From a checkpoint of a small image denoising autoencoder: 32-pixel images.
Rows from expert 27 of block 3 of the encoder, named by matrix and row number. Rows with one number belong to one neuron. Each number is 50 + 12 x the weight over its row's rms, rounded and kept within 0 to 99. All counts start at 0. After the name is the row's rms in percent of the matrix's.
# up: expert up (encoder.blocks.3.mlp.up, 32x48x192), inputs 96-191
# down: expert down (encoder.blocks.3.mlp.down, 32x192x48, transposed), outputs 96-191
up.7 011:38 34 49 44 44 61 50 36 62 31 34 75 53 72 51 35 46 51 32 34 66 40 40 62 48 55 66 62 43 56 48 58 40 53 46 60 58 28 47 61 36 72 62 62 50 45 48 72 57 43 38 63 36 65 45 41 68 47 54 33 62 69 38 34 69 56 71 63 48 46 24 51 51 36 42 49 52 69 45 34 51 55 41 61 51 73 59 45 30 49 42 51 55 54 52 55
down.7 012:52 37 53 66 59 56 52 37 63 34 61 87 80 62 64 50 58 49 61 43 61 58 44 61 41 37 45 44 38 38 37 71 54 42 32 58 42 47 55 54 54 49 48 44 46 36 70 53 29 36 34 70 56 61 48 62 65 55 54 44 50 60 42 48 45 38 56 56 38 46 53 44 62 62 58 42 44 56 42 58 51 61 32 53 47 71 57 58 59 14 38 49 51 49 53 41
up.8 153:45 35 39 59 57 45 52 38 51 29 44 58 45 50 52 39 35 53 45 51 47 55 55 47 52 40 60 57 50 46 52 64 53 40 41 35 50 43 42 30 45 50 28 52 48 70 54 59 49 44 42 44 49 47 59 35 99 64 53 45 35 49 47 55 54 54 64 84 50 58 44 41 52 32 46 46 60 68 45 46 45 60 50 51 53 48 59 49 49 63 36 48 53 30 42 43
down.8 156:47 45 57 47 45 41 44 69 50 61 61 65 61 54 51 42 47 59 70 47 50 54 51 35 46 64 51 32 83 45 46 32 28 63 33 58 57 64 43 67 55 72 58 69 35 55 59 43 60 56 36 28 43 50 58 68 54 39 64 63 61 48 38 73 53 49 58 59 52 54 64 54 40 46 17 48 36 30 59 29 56 60 71 52 30 42 64 41 50 26 43 41 52 52 59 62
up.9 060:58 53 47 44 47 38 53 54 57 38 67 63 55 29 50 41 43 37 53 54 46 27 53 44 49 47 61 48 47 49 44 71 40 21 46 48 37 58 28 60 35 53 62 45 59 50 66 43 60 59 39 71 49 63 38 60 74 35 48 50 52 67 61 48 28 40 41 51 77 58 39 52 66 55 38 60 44 58 34 46 57 47 34 43 71 58 42 59 41 38 63 54 43 50 50 31
down.9 059:33 55 52 52 55 55 67 48 40 43 74 63 53 63 32 40 37 52 54 39 47 53 32 47 37 39 44 66 50 26 31 34 61 60 60 49 66 27 64 55 20 56 52 35 21 59 54 50 63 54 56 52 59 52 41 37 40 44 40 72 35 52 70 68 50 52 68 30 56 33 63 61 46 77 25 42 61 56 43 60 55 28 52 51 31 49 64 49 53 40 59 41 35 21 53 42
up.10 035:67 41 73 51 49 66 26 35 57 42 71 44 65 79 40 23 40 49 26 49 58 50 41 71 52 64 56 56 51 56 39 60 48 59 53 46 48 33 44 44 38 54 41 52 61 30 50 52 67 53 44 64 34 36 57 65 71 59 57 56 51 52 43 13 69 63 60 62 63 34 30 39 55 44 44 46 39 60 49 41 41 51 36 61 74 56 63 51 66 62 57 42 52 49 50 39
down.10 031:24 54 19 56 64 53 52 64 54 49 43 40 54 51 66 59 30 44 40 59 69 49 40 44 43 42 51 32 37 44 44 60 56 44 61 55 55 49 64 28 35 64 62 46 76 61 45 22 29 39 33 63 28 53 63 39 54 50 53 42 41 49 34 68 52 30 63 55 42 43 43 49 47 57 62 13 64 43 52 59 47 53 39 41 49 54 47 60 54 56 50 41 46 58 42 60
up.11 064:49 59 56 61 46 55 50 51 45 41 63 36 46 53 57 37 49 56 32 46 60 54 38 52 39 72 69 44 49 42 59 56 53 72 52 48 33 48 55 48 42 42 43 47 59 43 61 57 46 45 52 59 42 65 53 62 72 45 47 27 45 61 56 43 69 65 52 58 10 37 46 43 54 68 46 62 44 54 36 43 35 52 44 60 61 52 60 58 47 47 42 48 48 53 30 54
down.11 060:60 50 36 63 56 50 52 48 37 49 54 17 62 73 43 44 70 55 48 63 55 59 58 55 54 54 45 56 78 57 57 33 50 42 50 28 48 64 38 50 40 46 23 77 38 46 70 58 41 51 51 32 73 22 64 66 47 50 44 73 53 43 31 62 50 67 52 48 45 51 39 37 45 66 47 57 41 55 55 35 74 52 41 59 41 59 53 68 41 56 43 57 28 48 67 26
up.12 162:56 50 48 42 53 38 43 47 64 43 54 43 56 59 57 46 53 25 46 38 47 64 61 40 50 43 57 54 56 43 50 58 49 32 59 52 59 61 46 48 62 43 53 44 67 67 46 46 56 61 44 58 47 34 47 55 75 57 55 40 55 55 53 67 73 48 64 55 52 67 55 35 65 33 42 59 26 48 37 47 56 48 32 22 52 29 58 54 71 60 48 65 48 33 54 34
down.12 118:46 44 59 49 48 44 45 66 47 49 53 48 35 60 49 37 38 65 68 37 72 70 51 48 32 48 43 48 53 40 41 69 33 52 49 57 45 63 64 67 35 33 49 51 32 41 37 42 56 46 37 45 36 68 33 45 64 46 45 45 44 28 30 57 63 63 76 56 57 51 36 52 54 82 47 39 45 45 47 45 40 57 65 62 60 64 40 39 90 42 66 49 34 39 46 46
up.13 149:43 47 59 32 49 51 35 46 39 54 48 62 44 52 50 51 42 51 25 53 52 48 51 43 55 49 65 62 52 31 58 67 48 41 29 34 61 44 63 26 47 71 38 47 52 64 56 53 47 56 53 51 42 44 60 60 76 65 50 48 47 61 76 27 45 58 51 71 70 53 45 52 37 50 48 48 67 42 52 50 44 53 53 54 49 41 59 82 55 55 49 42 67 46 50 47
down.13 121:48 57 47 56 37 46 36 64 52 40 74 62 65 52 49 29 32 54 58 54 53 67 43 52 32 46 61 58 47 46 42 71 46 24 60 46 47 49 63 53 49 56 45 57 59 85 43 44 71 62 57 62 46 55 38 44 80 56 58 54 35 51 30 43 45 50 80 70 31 43 32 49 50 54 36 26 32 61 53 49 43 34 41 39 43 79 53 37 71 41 47 35 62 38 50 35
up.14 092:55 58 61 48 44 56 31 48 40 52 60 54 47 51 47 43 46 56 38 55 52 55 41 59 52 44 52 44 41 56 37 65 56 43 49 56 41 33 53 54 47 47 56 47 65 33 64 67 45 43 49 62 40 55 58 36 80 57 41 34 50 61 80 45 67 50 42 59 67 44 42 43 33 34 54 59 53 67 49 37 48 41 38 45 66 57 49 65 61 72 57 39 46 38 52 43
down.14 086:59 27 62 64 58 41 57 64 73 35 56 20 54 51 61 47 34 61 63 41 56 46 52 34 45 44 44 58 40 49 45 42 55 44 52 34 54 48 65 22 32 55 53 38 46 44 37 58 53 57 32 50 50 58 50 35 41 58 62 57 57 35 36 58 22 34 45 37 64 42 58 67 61 48 41 36 65 51 44 49 28 57 39 63 44 41 59 46 34 80 46 69 40 49 51 63